From a checkpoint of a small masked spectrogram model.
Data: 78125 training examples, 8.8 epochs.
Rows from block 3 of a small masked spectrogram model, named by matrix and row number. Rows with one number belong to one channel. Each number is 128 + 24 x the weight over its row's rms, rounded and kept within 0 to 255. All counts start at 0.
After each channel's rows are labels from the 100 clips, of 14976, where the channel reaches its highest value: "top examples" is what is common among them. Only what is clearly more common there than usual is listed. The data: single English command words and digits, spoken by a formant synthesiser in many voices.
# convs0: first 3x3 conv (model.blocks.3.convs.0.weight, 160x160x3x3, each kernel summed), inputs 0-159
# convs1: second 3x3 conv (model.blocks.3.convs.1.weight, 160x160x3x3, transposed, each kernel summed), outputs 0-159

convs0.117 [101 127 155 136  99 188 132 122 108  99 112 142 151 119 130 140 124 132 107 129 120 130 127 134 106 126  97 109 143 107 132 142 119 116 135 162 133 105 104 151 138 141 109  98  81 133  88 130 104 112 163 145 110 137 113 173 138  86 183 126 110 107  96 126 120  90 117 129 143 108 126 169 115 130  92 137  84 114  98 133  84 146 124 149  91 140 137 107 109 139 119 160 106 126 135 135 112 126 103 133 119 121 144 124 156 123  84 127  67 165 148 124 110 149 146 122 136  86 168 137 101  56 139 101 110 114 104 147 117 157 144 131 111 143 141 100 138 181  76 146  88 143 135 120 130 107  78 145 135  97  86 128 156 111 153  96 104  94  90 124]
convs1.117 [ 99  70 132 113 153 125 138 133 124 148 185 135 121 168 145  77 104  99 134  97 108 130 118 120 184 160 134 135 144  99  86  99 129 121 107 136 130 160 109 119 134 110 117 151 146 124 172 111 124  98 158 147 137 130 119 113 128 131 118 104 161 113 134 154 114 106 129 161 109 125  90 142  83 173 126 138 125 139 119 117 145  66 149  98 117 144 132 140 123  93  93 136 129 100 141 125 115 101 151 111 115 123  86  93 135  96 130 158 138 114  92 142 149  58  82 146  77 115 110 136 104 103 115 139 130 115 118 145 128 113 148 102 143 164 138 156 140 139 169 132 118 139  71 112 125 123 119  93 153 135 163 131  88 135  76 127 116 118 146 132]
top examples: thin (high-pass); whispered

convs0.138 [116 156  97  80 127 146  91 116 121 120 107 116 135 114 130 100  83 148 141 136  84 108  86 121 138 133  70 149 138 101 118 125 108  92 119 124 156 159 109 123 122 129 122 160 141 126 153  66 150 112 111 129 109 112 136 149 133 128 167 119 131  86 156 141 162 137  80 151 112 136 123 145 133  59  99 171 149 135 115 103 161 104 115  99  99 161 137 179 125 127 101 129 167 120 134 136 112 113 138 102 164 147 112 174 161 141 143  98 153 133 123 116 149 137 154 122 111 122  93 146 144  89 134 119 150 145 135  92 109 120  90 177 137  94 104 125 126 110 131 133 106 138 101 129 118 132  93 143  92 155 143 135 129  84 159 130 119 118  77 107]
convs1.138 [103 163 111 143 113 134 157 155 178 110 154 142 154 132 158 119 171  91 106 146 147 173 147 122  94 114 123 130 104 131 119 116 134 147 142 145 138 131 160 104 115 121 133  80 126 131  74 113  76 150 121 164 158 131 166 158 134 150 152 140 114 143 154 148 180 134 122 140 116 134 115 115 172 144 110 152  87 145 118 147 115 131 136 158 117 164 142 120 128 175 147 125  96 153 128 157 137 130 119 170 113 114 126 135 118 115 104 143  97 125  93 116 135 132 196  84 143 152 154 155 154 166 120 126 157 166 113 130 129 154 144 109  99  97 106 100 109  99  92 136 111 124 117 141 152 121 142 147 169 118  74 135 124 152 139 140 140 143 188 118]
top examples: /s/; /t/; /k/

convs0.61 [125 102 144 110  84 164 157 130 105 112  87 117 110  67 129  87 135  96 139  89 160 151 151 122 110 135 126 103 101 125 159 128 124 120  96 141 182 137 103 113 114 152 145 112 117 150 145 105 176  82 105 132 102 147 140 137 131 141 161 158 137 120 131  98 121 133  88 102  87 108 134 138 102  91 146 126 112 139  90 149 106 188 161 123 117 105 114 158 117 119 146 110 160 116  78 115 120 105 148 144 159 125 174 141 135 116 178 116 121 145 149  77 160 160 132 124 135 106  95 112 109 116 137 157 107 141 151  99 114 120 118 147 121 107 148 114 145 135 119 126 142 142  90 152 132 128 109 115 133 141 149  71  97 134 100 166 169 127 106 130]
convs1.61 [144 159 137 120 134 119  72 115 152 162 132 133 133 143  90 100 186 181 120 100 128 121 115 163 125 130 127 157 148 153 124 116 137 169  86 125  97 144 128 157 113 106 144 141 137 143  84 121 126 173 140 143 138  96 122 107  85 123 139 120 116  98 129 152 116 135 131 131 168 116 106  94 135 155 159  95 106 134 120 137 137 106 142 127 146  77 133 111 111 119 118  92 123 155 155 170  80 143 152 101  97 157  96  96 101 129 115 118 109 159 119 106 145 187  93 135 121 117 111 145 140 132 160  92 107 116 142 102 199 151 141 126 118 145 136 157 111 107 124 152 103 113 139 150 128 161 104 128 100 145 152 126 151  89 126  96 130 185 117 131]
top examples: /s/; /k/; /ɪ/

convs0.136 [108 135  90 128 151 134  92  86 117 138 101  98 103 119 149 114 111 104 119 100 104 131 148 168 103 126 100  96 114 102 106 120 106 102  97 181 181 166 120 134 102 111 146  93 112 124 118 143 132  95 109 149 118 174 127 120  83  91 115 136 137 109 127  89 117 126 106 122 122 145 153 123 118  91 115 120 108  97 118 137  81 163 133 123 121 114 102 147 100 124  81 118 161 170 101 148 138 108 119 137 124 166 163 142 139 107 144 157 123 106 146 126 152 162 162 156  65 133 107  95 142 112 133 130 107 107 147 122 122 146 140 109  92  77 120 105 118 153 120 109 131 161  71 120 129 131 105 145 149  97 123 117  90 123 116  87 130  95 153  93]
convs1.136 [112  97 145 130  92 138 135 112 159 140  99 118 158 136  91 141 141 125 110 129 116 129  88 123 126 119 101 107 138 182 140 119 100 156 135 145 126 155 178 164 132 201 135 120 159 157 122 163 119 165 156 142 129 108 132 124 166 116  95 116 148 131 156 131 160 112 146 107 142 129  83 126 113 141 151 115 131 135 132 113 105 128 130 119 157  97 128 129 112  87 134 139  98  79 158 132 161 174 126 155 144 157 103 126 136 145 151 118 130 168 125 131 103 122  96 165 128 126 107 131 166 124 149 115  93 175 136 122 111 118 108 124 112 136 112 116 160 157 148 157 117  82  87 124 100 157 169 100 101 120  96 110 159 130  68 120  99 123  84 168]
top examples: /s/; mains hum

convs0.98 [135 124 145 124 124 201 118 124 125 129 125 147  96 129 171 121  89  79  97 106  89  65 143 132 124 128 123 106  94 141 141  96 108 116 114 143 133 133 147 141 148 115 147 116  98 109 147 119 162  97 130  98 148 173 130 137  87 139 168 148 147 125 116 109 150 145 132  70 124 160  87 184 145 149 104 130 112 132 177 132 114 120 128 143 137 103 174 114 114 114 114 164 154 128 147 132 130 145  92 149 115 140 159 125 153 144 102 136 111 130  91 121 113 152 132  64 106 123 122 110 118 106 122 148  99 118 126 159  94 126 133 133 155 149 131 106 143 123 111 120 140  82 129 133 130 102 128 112  82  48 115 126 142 144 157 101 148 140 109 118]
convs1.98 [148 158 143 139 152 101 153 126 110 133 148 106 142 145 191 134 129 131 149 156 143 127 139 145 128 160 154 150 168 121 116 162 109 132 154 122 146 161 141 128 134 129 120 116 148 104 114 144 122 135 140 136 149 104  99  91 185 129 113  93 100 126  91 123 119 144  97 156 102 133 145 147  99 136 123  89 130 119 146 116 165 114 134 106 148  87  89 154  92 116 103 136 121 131 126 155 128 105 167 128  96  80  92 115 136  89 125 124 133 123 123 157 130  62  91 157 108 155 149 112 151 109 146 127 122  93 141 133 125 140  79 140 162  92 151 167 124 108 137 139 148 148  90 100 157 161  78 152 178  89 117 163  98 113 150 162 112 139 132 147]
top examples: thin (high-pass); voice: deep voice; /oʊ/

convs0.15 [105 153 115 170 138 105 117 139 160  97 106 140 173  92 113 117 130 132  88 109 128 142 146 136 108 123  31 103 106 113 109 155  98 126 111 103 145 155 137 115 120 105 135 148 106 137 103 119 140  92  93 108 118 117 112 135 109 154 150 147 138 138  87  98 131 172 119 111 103 155 110 133 146 118 133 136 102 135  99  99 113  96 171 119 150  75 149 100 120  99 100 148 136 110 101 134 173 130 145 110 132 136 189 137 160 142 139 113 157 131 148 155 162 126 126  89 139 122 118  91 112 117 101 135 104 104 129  84 156 108 123 152 108 156  95 137  86 112 126 118 130 201 134 130 123 114 103 160 143 131 147 110 115 111 141 136 137  98 112 108]
convs1.15 [139  96 128  88 148 109 102 122  97 130 100  96 123 145 133 102 111 113 115  68 146 131 133 184 115 123 180 119 119 142 129 136 143 125 128 165 115 140 143 158  95 105 150 121 114 120 118 103  77 127 123 126 117 108 138 181 124  91 119 134 137 147 149 117 106 101 193 116 119 137 155 109 139 144 129 136 167 141 123 163 156 169 142 114 128  89  99 134 125 137 119  98 141 213 138 118 156 146 121 122 128 160 125 160 102 128 132 116 111  74 124  96 116 140 157  88 134 102 114 189 106 160 142 116 137 137 139 128 108 129 120 150 132 111 130 152 167 143 153  69 116 149 103 154 137 174 120  99 150 129 131 144 139 140 117 134 108  83 136 117]
top examples: /s/; /k/; mains hum

convs0.54 [100 125 108 106 100 122 101 110 126  98  73 131 114 152 121 173  97 113  89 116  88 112 125 129 116  77  95  99  96 100 127 117 104  98 133  98 126 135  97 106 110 114 161  90 151 152 181 125 139 125 178 112 115 139 127  78 115 106 142  84 108 141 155  95 148 124  98 133 138 109 101 126 150 151 137 134 145 138 125 112 108 131 128 127 108 143 120 187 140 129 125 136 118 104 177 131 128 145 112 140 128 160 124 142 135  94 125 113 111 132 143 162 124 151  97 135  89 151 123 107 113 103 159 132 107 104 130 114  81 141 148 134 113 132 181 136 151 120  69 122 111 128 142 113 119 120 107 111 137 153 144 129 134  27 137 139 111 156 143 108]
convs1.54 [123 127 102 104 107 127 156 136  67 152 149  96 139  85 104 104 137 147 102 145 143 110 105 149 135 161 125  88 119 135 114 139 106  97 146 143 157 172 151 119 105 146 125 142 136 126 126 134 113 197 149 119 137 148 124 128 143 142 109 130 114 150  95 129 154 109 131 136 117  94 109 138 164 149 159 148 178 127 121 133 137  94 106 137  97  88 142 114 131 128 148 127 188 132  99 158  96 147 144 145 111 155 122 118 130 125 140 139 139 128 146 176 143 102 149 152 141 122 127 131 165 126 132  89  74  97 138 147 132 104 101 102 123  97 130 101 161 128 228 153 127 130 109  94 113 179 145 136  84 117 123 119 117 146 122  95 117 147 113 142]
top examples: /s/; reverberation; /k/; /j/

convs0.55 [ 83 124 103  58 103 139 133 176  81 155 193 163 125 158  82 147 117 128  95 153 123 119 144 108 112 102 107 159 107 128  89 138 100 111 146 148 153  96 122 125 148 114 125 138 121 167 103 147 134  88 126 142 137 110 139 126 175  96 133 138 111 146 134 152 138 146 133 146 127 160 125 162 123 119  58 150 165 138 108 120 110  63 131 164 105 159 112 133  99 157 135 104 132 134 123 151 120 134 114 144 163  90  95 121 143 116 109  75 126 134 104 133 131 122 162  99 102 131 124 126 144 147 114 139 132 121 103 122 137 127 122 163 125 143 122 129 132 117 129 142 126 116  97  88 130 120 108 142 145 136 127 119 137  70 169 126  91 119  83 101]
convs1.55 [127 169 121 135 135  93 121 145  64  92 126  94 102 103 103 161 167 174 106 177 130 142 121 134 126  60 128 102 148 129 117 124 114 100 113 130 117  90 106 108 105 103 114 141 109  93 100 100 138 114 132 136 159 150  90  97 141 200 107 139  88 136 141 140  90  95 125 134 148 128 136 128 115 119  77 144 126 133 128  82 132  98 129 137 130 131 105 125 126 155 117 137 128 121 142 122 129  86 147  98  89 132 127 145 152 162  77 132 110 135 157 110 140 121 130  92 116 152 113 126  95 107 106 100 145 101 114 150 140 154 145 145 117 127 109 152 110 129 120 119 142 135 202 101 156 100 106  88 162 163 116 135 121 127 112 151 136 107 128 149]
top examples: /s/; /k/; /ɛ/; /æ/

convs0.152 [133 151 148 112 113 136 161 116 127 147 129 165 100  91 166 104 119 132 127 106 124 120 115 120  71 119 114 122 109 114  85 118  75 152 122 154 144  88 125 146  97 185 150  69 102 121 127 155 113  90 117 179  92  98 126 152 147  89 149 111 118  99 146 138 144 145  94  88 127 149 155 156 120 138 100  91 111  86 143 110 142 170 120 121 137  93 140 113 122 140 120 117 136 105 127 137 145 156 104 135 132 150 139 168 154 129  90 115  87 161 116 119 169 195 140  93 109 127 150  96 157 118 151 121 115 104 112 140 126  99 123 122 113 114 115 106 116 162  99 134  94 105  87 113 109 129 109 105 115  90 141 110 132 118 159 108 138 120 128 133]
convs1.152 [167 139 112 154 172 164 115 152 158 155 139 106  96 200 176 147 101 119 135 177 112 149 138 117 120 156 131 138 141 111 129 135 140 131 158 100 161 142 128 129 127  90  96 164 139  92 147  98 128 119 119 138 156 120 110  96 149 132 104 123  98 137 104 138 128 156  99 161  76 122 107 153 150 134 122 105 149 120 124 147 130 116 130 123 141 127 153 159 104 134 101 155 167 132 110 104 110 117 123 178 124 112  89 102 148  56 172 143 129 142 126 128 128  56 133 154 145 116 131 116 118 115 121 152 162 116 155 137 126  99  98 126 153 118 143 117 100  83 109 132 160 114 164 106 117 124  96 128 144 115 121 139 107 169 167 125  93 122 150 135]
top examples: thin (high-pass)

convs0.63 [107  75 139 139 111 124 113 106 175 115 134 135 126  78 165 132  91 160 148 131 139 120 115 155 121 135  69 161 135 107  98 135 123 147 161 192 122 122  97 143 127 142 133 150  70 140  83 155 147 132 127 111 106 142 160 142 154 139 117 109 130  84 120 134 128 115 152 142 123 150 188 121 102 112  92 142 123 122 109 130 117 107 125 148 102  90 162 104 135 139 135 124 114 157 160  83 148 104 110  89 137 130 114 134 155 169 150 150 130 131 135 129 151 146 145 106  95 108 123 153 114 116 168 126 140 109  80 173 135 120  95  99 129 156 126 125 123 152 144 131 133 155  94 111 124  74 103 115 114 153 122 122 106 159 100 112  91  97  87 104]
convs1.63 [151 140 175 119 101 133 145 131  91 136 121 134 121 117 132 131 105 114 114 106 122 145 105 133 131 120 144 123 140  90 130 140 148 106 135 201 139 149 105 105 113 136 106 118 146 116 143 100 127  98  94 110 186 119 137 138 138 129 146 121  83 145 105 125 101 102 124 123 160 127  94 100 148 134 132 138 112 117 107 114 136 103 159  93 142 133 186 112  61 112  97 141 123 150  89 100 103 133 101 112  96 105 105 102  99 121 125 134 133  70 117 127  93 103 141  74 153 132 119 108  95 186 118 150  90 134 104 110  59 119 133 131 134 124 150 161 130 109 100 145 126  69 141  85 133 158 145  97 147 138 150 126 146  91 120 125 116 128 121 143]
top examples: /s/